A small contrastive image-text model, trained from scratch: encoder activation relu.
Rows from block 6 of the image encoder of a small contrastive image-text model, named by matrix and row number. Each number is 128 + 32 x the weight over its row's rms, rounded and kept within 0 to 255. All counts start at 0. Numbers have three digits each.
After each channel's rows are labels from the 100 images, of 14848, where the channel reaches its highest value: "colour at peak" is the nearest of a few named colours to the mean colour under the peak. Only what is clearly more common there than usual is listed. The data: dead-leaves pictures: piles of overlapping shapes. In brackets: how many of the 100.
# conv: 3x3 conv, stride 2 (encoder.blocks.6.conv.weight, 320x160x3x3, each kernel summed), inputs 0-159

conv.271:134104110156094169109117106131082151175140151129143135071140119000105115117121096131128135128104169118152175070138086097135150109094149093077125135120089109064126086118118152126137115147052146099090147128123104154142148157146148076170135125142094119125137113095133125149146098146093159164114151128184116150145191151091085162125129149158141191118130131055130101097151190123134148137143044120142175139097098098143127103150115088158131129165111112137154122128152115111135150151171130
colour at peak: grey (50)

conv.208:157156138106154105165123134098125135149100144000118065144144152120151167121134108099104130113127075148139164046129129126083181125143114081132130149127085104163092117163147101109129146126081113160155127144144138112187171091165075135093161099136126124098099125133113062134162142144108164116141123142111182095129125098141088113125156121169166097144150156180192104115149147159105123141110052157204143182081091118126125161175114139152120107164076153147152137157127124110071113161129123
colour at peak: black (29)

conv.62:152139136138129109141131128148137124127154190224117208119116118000128141134133122100146123139123148131117134105134140135099109153051140134117145096143134151126142133141123143148123108138121132044120147130139125143131119131165121133138116120120130136131115151158117145091171172133110135137140133145142136121149152142125137128128141124135132129118140131000149118106113141142141126112129000131133124126124139118113128139126131140124129135139129125125100140146127136131134127122147139
colour at peak: grey (53); pink (36)

conv.219:144110146129156138120152140096108109132085140116110105150169158146121113159091174139081119066167136141116169236174114163134137103153168077124147146127111147132130159135148132134172099119142123000139122127127121126124100099139110108104176158139081135136157117125111139106147164127118127090155142137140098148131116159110162115116088146175158147107131141089149157160167143097090138186122000110158125121147139222150157115138118170111183069101077157101144141141101108129106095112109151
colour at peak: grey (54)

conv.75:144087122163159097121107144154124120089141135155133162153118131000041137114055135132156146117159120153113154087110191115158100147098127111149098130127119124137087139119175111108151152113146128077128134139108064127098144089074096108142054092146142146103118099092103153104103077121095108114116102146095094093108165066108112132113138094123143141184100096076160118072150105127134155155083084144164179180120076105109158190111142151120094164041174165166121143108094142116094112116072111
colour at peak: pink (27)

conv.30:139150117120118110135101118121120141150130255008126069124126126000139137156145130092119152121114129130141133210128116128116136143082125122111164137132129142125117097139148123132145122111130115255127126136131141115140125135156110149130129119106130111120146138125133136115158131132117142128141136141162157121139226134125142132115139137110114114131130119170114111120131137134120136140123080115115124120113142109114150146116129123114121127143121130163111136136138130124120140150130134
colour at peak: brown (83)

conv.288:134086104169169117137067128159124156125153152150144115072116070129140106088137140064089131155162170114067090051071052161072091131099154172117152103084072118114100125096130145108095130151170127141095117136115100139158072150128155115072073116136092110133088158084091115124146115117127118132143146139102135165076151125134146109105099104120071131085124117058175107104121183100101178152062099117130167094136155057143098118169142106117059092143115153169102104105079111074130134103108080
colour at peak: pink (27)

conv.83:144118103117134131129131143106125143129102141000134016109137144098115138139117120120117111158121119121143120104125120108159147135227129103133159178110147131137118115132146114125144119123127135000133124139131150127127133115141124151142127112135144140115118116113138133160133120123109136125153126123123141118145174107112133143132103129075122103136127102255115138121148145141115128125122000121114143129110122128160136142141124132131137122132125140173140132128133129137133127135116118
colour at peak: black (50)

conv.64:193125120147156125125106143125087128125090144227115164109109116000148129153162107138142133122104146105151109088180136142142116152135116114116160140161116156130133130098140130126118107107126137000146156166141168108159127126150152164128136119111161084109106140139109112160132120133133102140069111157197117111127146125133147129145133124126103118141136095040154115119159165100118126126107033145104088140141116108114156145149149134118110156151160102151103181147102096113122126106085102
colour at peak: pink (52)

conv.266:163114134133144110148125122111129148130095104034144068126120121048125132147129106099139135126130139110127171246150118145139122146138129105144138134145142138160128127153142112147129144122112119000110137139161127140126092131143086139125096162115154123131129112128136146144157124124145138121147137152141109117147069142130144156138109125123146111117152121000152119117133154148125130104133255129123133126132134127141144139170144122149138090111119153155137116152130141136118151124135131
colour at peak: blue (38)

conv.94:156106135155154130132116124144107117133113128079129117104152126255115169142125134114114113127112133131151170192139135147112112161134134107156142094135120131105123153109124137137131119135103120248141143113182137137123137115140127122109129146121119106152113139151129140143182160127118143123154129145154110080155128143119123149154113116150161119130128121027151115119126190158135140133132000144142149128139116118166147114131156133127107108157125123108094111140131146137122181126134126
colour at peak: brown (68)

conv.238:099127039116119168115093131105135094126178090102183115083174127142103108099115144092105077101099110132059098083073127124075067160127122109144139130153111135160102146079164098118064111115115151142155113133129119103141130097116083066136108154148157079062104077138161096108127121100183121131110150105150071126066140104117167108080090131111147108117178116131098124104075117113139151115012095153109130105115124099186091117183152170080159183162083164112119086146129126150092108108111157
colour at peak: black (30)

conv.138:086156133141178109146094087133126108156128129150146159168155124113157142165125123133145121114085154154163077150128080073090245139182111104153088148154117102148121159160228126169107123147147163153134119117128178110091137076194137128126119113114117142114158100179162159088124151070103126081133196158158056161135155112088128173172130136146131131131067133129123155164109123158095090132153159141177135242151158167123151088169122143114168166106148140124099165112142136149083114106143169
colour at peak: grey (44)